python train.py --dataset="small charts drawn from random numbers" --train_examples=101725 --image_size=64 --horizontal_flip=false --rotation_deg=5 --pixel_unshuffle=2 --blocks_per_level=2 --block="basic" --init="torch_default" --nesterov=true --max_grad_norm=1.0 --max_steps=8600 --epochs=43.3 --lr_schedule="constant" --adamw_weight_decay_other_params=0
Rows from block 3 of a small segmentation model, named by matrix and row number. Rows with one number belong to one channel. Each number is 128 + 24 x the weight over its row's rms, rounded and kept within 0 to 255. All counts start at 0. Numbers have three digits each. After the name is the row's rms in percent of the matrix's.
After each channel's rows are labels from the 100 images, of 14848, where the channel reaches its highest value: "responds to" is what is common among them. Only what is clearly more common there than usual is listed. The data: small charts drawn from random numbers.
# convs0: first 3x3 conv (model.enc.1.1.convs.0.weight, 96x96x3x3, each kernel summed), inputs 0-95
# convs1: second 3x3 conv (model.enc.1.1.convs.1.weight, 96x96x3x3, transposed, each kernel summed), outputs 0-95

convs0.70 152:114123127135149137122147123132157135168147055147118159116151128138160148142127118098118117155126126129125138105127123127011134128132155127135140121146137094102106135111132141109147143134131149124127154132136131122164117137105138053119138121100111119109126109151136137115140161164157156196
convs1.70 112:107150148115140168135110147130114117093115222121104069169124138153148165139116094166097167114127132128150124141113131125150095135126072144124094119124124117159124133136122129110107143129145122121132112124143149171107098125127124147118099117139136116079137124096145142101120098148131118057
responds to: legend

convs0.8 089:151156159164146110134124120120126116148149152134121150158121122070095113146134140160142117117106090162136141114111154123165102157033130106129138142151122127139099137056083124148136140119096106124123108110117136134115102129143114138108121135089109123166108150154103117084129132098117093134
convs1.8 082:112112122108095130130141131156139159101103106162111106102152088143136181088117093075139144138139179078087102114090120110103130182122114146137140172109145138114163124163124111147159116102182115133132130131121100161136151127135132171126121117141127115099120108136139145129095106158126135094
responds to: horizontal bar chart

convs0.77 086:123129077140117164121160142122122118136113170160131122146160112095120100134149114119095113113118130133172162084171127114148123102111073119119122126173109140087126123129145143130130179126130083094124119163124162102090137145124156122072110122160093100125131156154126145150117150148088100149
convs1.77 102:123120108124112091104121159138115131141115097130138188092150122127134070127147159160121154122108109151128081148113105107140129134136159173123120126075172108151150149108113088133135117103150134162154146103126136160156137139140092129168141153135103160133203110133121125107139108093156121120
responds to: one colour; histogram

convs0.90 103:133122137114104124133133123147133102129120088134145170097151045103118135141169132161124141104144102141128114165142114126101156111101123122154138145125104096106121101141122145142094157203126109145139114128121130103116057140163134147112140140149135094141180110169105094114128097123127116136
convs1.90 073:136126092127148100142106139099118136105110112131112101144122147128096105158127094110124097134121087075123126098079107125128129128130122110086166132138156184134141142093114131143151122066119129072115129122132158137111106118091127076118118103154112109142100116100137186158118115146103165106
responds to: line chart; bubble chart

convs0.56 068:122165123099095138105133181142101077101113127124106117184100107128115091087125116135106132091118113129100116109094117134118170104122117133189146160140106124077139149158118144146092103099134123120113104131096096101130079112128101109117108110117132130129157102141177129126105153125138157146
convs1.56 135:146111117132165133149146047128186131158130127152115139088100124122145151153132131119094130135109097167157164125118158153095101133114129129066143061118129115140117143134104101103144145132104153119120126103164155142106124142108087119136158140158117116146123150155136081151145132113103119117
responds to: heat grid

convs0.31 093:108132112116102109130133055152165120142129141118136104112117123118086153074143129161126186111068134148107146151149148117127112099167155166140149174136106137108123115105140152141129148131115135165096157171077131129117125111118155153116158151122160104166117139140104121095136121144131120110
convs1.31 108:158121143133161151089106159114103149122104107109123114148147139128194071147122171150146107137103145127137130100113114131152105106136132165116120104106140111110141125131075105088116137104085118065102093078186124094116109134129115130154101121120102147115117105110138126119151132131109107107
responds to: one colour; histogram

convs0.51 081:123134142108108132146077145103118088133125065171154136082126099138137096102144142132140132130134097149125128117165120145041131138174160117137163121123113102139129135147164109129092129139117101114174128149122106158167090126116128102135158139099128110139105081157118117106133128128156133142
convs1.51 121:101152133113160134133160134163130120139101128114110126188139151128126130136137091175104137125114099106127107139152133154128120120130072133120150151129156147123122106144110172113154144122137153121089128127138164121119088124111138152139082108135127170068157157117197144071124113165126110102
responds to: legend; pie chart

convs0.74 086:138162082165149134138146166165118128128151154121122124178128107090118211154138134120134116098086110129108112123146135146170166129138171166136128133155112116141139144096150153123117119141111126108130124145163122121166148118135142112179073115118149138133123122075149132146131140104083116126
convs1.74 087:135120138094146153106112134054130137136107115128111069086165138156121114120108155128122133150167168139138125136105093097088119139114103128099105101101114142138137134154098107132142168121169120121097157094100146106102097170126098096110156185113137116132142122145108139103100134101143143131
responds to: legend

convs0.66 090:122118126124085122115139124113133114138089076165116140143150142141141106172124127154105143091150171107132060120132089103082157129123107169123133163129105133114110138122089101124144148102142110109109140128121061118094134159128133085159126105164125123151082100139137135132117144092153116113
convs1.66 090:141181137115124109112093092110147156093129105138129118105113093134144163083096087106149102147104131150156183144192145142100087152118141097137144093124126135106108137146159174143099122134094086119114112089150125142140102119117126154111120135106102134124120125137116137078125133156109132092
responds to: grid lines; one colour; radar chart

convs0.91 124:134144142160140212165189143080139156103110163124127150143142149134166102117132120113119134163141146172115093134146112132136177161151111114104109101145123136123133114133111117112119130164136091129200134148135134106110142149152127126133160149157131160162168105143121121124138133119132104113
convs1.91 108:116115143111073087099046125143096119119131079121131132122111125097104139103126151138128118070071137121143122146121140142117112078092150144132148103113153164114101113114087142169119124105117168141108122141122133106137120101120135138095105119127141102147122126141155139129117141173089170135
responds to: horizontal bar chart

convs0.11 106:145163114168137123094105164139111128106148120131124123146135124103121145146153128157096111131131107135202143118201105127134155142148152138159130141141152122157173109141106109139142156117091182122126190137137096153147187121145115156163130141119123143127143147184119116124133113136136144119
convs1.11 078:097106136113127128155139098153155107120143147125165147126136103171116100131127100087129177131105153115071108122074136141143100144104097125142123145123107143089112118069146110142134150139154113141169080088130123132132089127127154137085121120124092130143109125071133154166110112122106126154
responds to: horizontal bar chart

convs0.42 121:088132100119124131138099101142102103169188176170158118085122173176168144147138135130139139139136140130109141150100161132129151136140120138105111156186167145132181127142154125118141113117119118111106125117113117126134090115158115168134126139150140114150131178116098119150169116157146120099
convs1.42 087:167149146137144095148178153124175159107062109145064106163134117093090119112152146120127112121126136139141121132154140125153149113139123122138141113102092115124106127162110111104117152134134123149160109168164157135122191170100142114137121105093118140112127082142145142124126123106107120166
responds to: one colour; radar chart

convs0.14 130:112117128128082133116113119079093134171099144160118124085107132105185117107175122120183114095159168131086161145116150123154119109147122117109120143136175129163131110159135148116116165131133109113080116138181137113146097124153101112129141109107145102111155145159143144119117118101155120133
convs1.14 091:158177126174189105144147117172134144124147171111122121148135135110120099185150172125108132139095096135161124139168165149110123123148140104130131084145118144103126170154103119154138102143111140138183114133116161104108154132131133146145128142119099121120078126102087129145153143122147152113
responds to: items: three; radar chart

convs0.57 107:118106174142137094129158120104122127137129108131125147120115146149110135156141112150125123126137121128029162134093149132113134126167067127127137105161066135155146141132075169125153109134129125167104127090143122150128145108146134158114133152122128145084139090145134114129124095174139131140
convs1.57 099:136160111124124164134128151140112127121137139119132101142147118123166131083126177134140080108122175100223094119131118157109129121125174146134135133095167116094116117111138106137111148145122130089132106133150134081108101127109123140168159131116154108138107127112113111103136157071102105108
responds to: one colour; histogram

convs0.78 125:122140112129153114153114127155159118134106173154147131144169128117116120152109111145097157203124126162107149159146112120176164134139136132071148130131136138124156104117111148110125123136152175133115143112131138105127164171114151095123129129157150149127110140141155155202101171168141125127
convs1.78 078:106121135099094162130108130104143106122168106121133119143101123139129163118139166106134083089155173135120135085115124121046102102104149120124116103125084113121110127121136130128133110114089103141102144165151126119109096102125122086135162150094100134142135138114114109080180134097104101143
responds to: pie chart

convs0.62 121:136111140127117137108105147113151111118156094087121157126112126042087141150112127118145116122117130080138138133150138125143138113010138163137119131125153119109121132070113154126109121129127116123121134122093121107136115153116135115156070111162104130137139133115105116105139133138134110145
convs1.62 111:125132126113118166139144079122113154121136132198125111122147116169154162128116096103131109150112109164095073140122140127105113146098138111103132139127117109135108124141130085123113129171146100128136134122121136160122152166148120138149203170098136136112124116113116138142112133081149156061
responds to: horizontal bar chart

convs0.12 080:169148133135051100108137132126099107107140148107111141117097147125081127140098137130160144128129109162124153120104133127170153071104128140125146136158137150117071127145093151148126131125107092118129173058121114140097140158118144138131129116094139112151178139131114139119097130086123137114
convs1.12 117:130109130123204114161110155126162131171140145100142135146123102068138110161151149137134111085115129112134186162192169137116117101199127119148104139138130149143167153110143125099137138109123142131151097131134166148150142106133112119137120113131119133141137130143117123140126146137150113179
responds to: items: three

convs0.39 099:087121151161133150115128123130151125123123131116138110111123137107140111120144138153137146120140112122148099132133181155136140155099113143096137150137223214105151109145106135136141130094117155135152127139135109127139122108163146130122145175165114142188135111149106176118105152158119133108
convs1.39 069:131112135122094132158141105134114130113107110119089095138149132139088161127112136105087106104123133106099144104140107103121123120156146110154135128114050079122106116105095092119150088124131103143103126142125121106079125121128152124103135106063160092099108167090113122136144117086159142121
responds to: legend

convs0.28 103:158144154119096136161150152123110129119113090108138094131129132089131127137139163094123150148122143127137130146126123137131127099137175145151139130133135154113150165135155159141133144117150096130099163105150126127133154140130117090135088080239159125135158103131136123091161096086117132118
convs1.28 080:085151121141136120113118147116157110147156153131109161152171146139129090148136116144160112129143131106133168159167124126121161152140103112081131147138138106131112112154122074129135135145116151152133152137121152115118129144125136130141184174066087133087118132118148103168086143158147147184
responds to: heat grid

convs0.18 083:104116134131121153128132122126123162127134119103082115128110116144158136098122206147155130107135061123125120125177128060103148138140125123114183116145128119111137123132126108048107149124164095123138140122118117152117117118123165134113129118123149110111102101129076157113144107131145114090
convs1.18 113:121144164138120097124091133129128113117122132157151123101123127102109112156144088102120124130135166121148133133067110163127151127122140156145070165082134124116090132125126139187133081138107196092144111126135155126134127098128120120133117125114075170125127146134089097106074115111115121132
responds to: grid lines; one colour; area chart

convs0.89 087:144130140133137155128133148119145136127124123143162132134129100115113132147138167146116135108136094116139131144138144121119193155123134156134054122080101115136128100124153134200137138143074117119136147147130123131111113148142096117102133102152127123115098085107146093080097048120134117103
convs1.89 116:112120102129136148122138130118081116108126110115079122160100140136135107091103104145155112131088136170098115108174151088111066137131104104112157106152140145117151130122121123068080133123178047157142105117108144139133141114112155131140110133105132142132142146150101127104139159128126141131
responds to: grid lines; one colour; area chart

convs0.34 103:127094123125133140195150119126152115146094163146132130099138154106128133101158095097097125137158146110109100131127055086115112099112113114099076125134130137118159107102106173092111090119119127124138118157107120102134103148114153116140119095133135127161146080109109125092119089161129126155
convs1.34 106:128157163156124130126132143127153134113160083100143125197151121138135130146116158132130091157105118151094145087151193124187153128117162113153164114134141124118112110117119085147127130114114114101120197113173085162124111103138151103124116144140119128150104106136137141110101129106136140133
responds to: step chart

convs0.5 096:124107149137117137112115126124122154122122111123085130120125117129102149133130162119117117107128088115126117126139132088114161124140139156136183122123124098126108121130125118059112143126184166126147129131132110168133119128122163123106118125126128101115093073099034095082106083129118089106
convs1.5 103:135131119115127143139151153132090134121113145103109129161096126128136104068093089154135126142098118162082102121162145151124086156135104085103086102132129141122132125134120131153100132122087034165138117117094155111125147160127103130128104140126130144133134159152164122084139150112113127141
responds to: grid lines; area chart

convs0.61 094:147137149107129189097129130137152108152091092110098159114090098097101113136107139175119103100132109130103150110133142114128154129119152126098115107131131081098164082117157116116106142108162107103126085101143118108145066131110130114113097123138129168115142173144135104127149076120105121139
convs1.61 092:136177094145142075104137116133148162108144178134207117129168126151145152125144145149143130160148139129151153133105171152136112135094159148109153165118135184132106148092118154147141132107132129123118146165110129141139129117165118142154162122141111106145132122150084127116131148144149126072
responds to: pie chart; items: three

convs0.87 090:119123142168115128164140181150139149114142185138105114138126140088109134112138124134097117119112118137098092138145132136121140166057126158122118155116147162127089133129120056130163114113130143103169138132136150115112116150144117143130086128131087148184161140131119154112140186118122117134
convs1.87 107:140139112132134154103143123139072142116132094127130107162126124107165147105110176114142106124136150091186108120150130132139113134134118114135103094107119103107109124107106158095109118124120097065101087146188124068100124103123123110192132100143146125115115118133142116134121118128130161082
responds to: one colour; histogram

convs0.9 103:140110118120114135117124124132127127108142099115122130124069131023077157110129128148137144141136140149111137125143116123118134125138139167121125136114139133107120130030058146129132127131133119085143142124104149106127127129123139082103121194154134106125142111112117139106131124123138113122
convs1.9 118:170124124120094135117160136104148131112111126115145096145130114194088083078137117117124117092161129180143189137118133137109117135116160159116122130096149158128143131182138135156135124121144134152160105137135138125149121076136110157081129111155114121175104122140113112115132134128079095119
responds to: horizontal bar chart

convs0.48 094:110113094157106110116134132096156120132139121156121110161112121081089146126137171143133141092119095088118130096136121154126145111103137143147152127075094160172100150134154112171090103188125111140087143129134115103095132117142160136089150111133110122171102141150120149100109148105094122140
convs1.48 094:130116134111101123166126127149146149117126128105129154127163163149155120134148096188086131105131131127119127139144149079110099113116100124124106130132152100093165132128112149133156139062100123135176094137116129139110110145129120096131103151140116142051152153167149134071147119150158118118
responds to: heat grid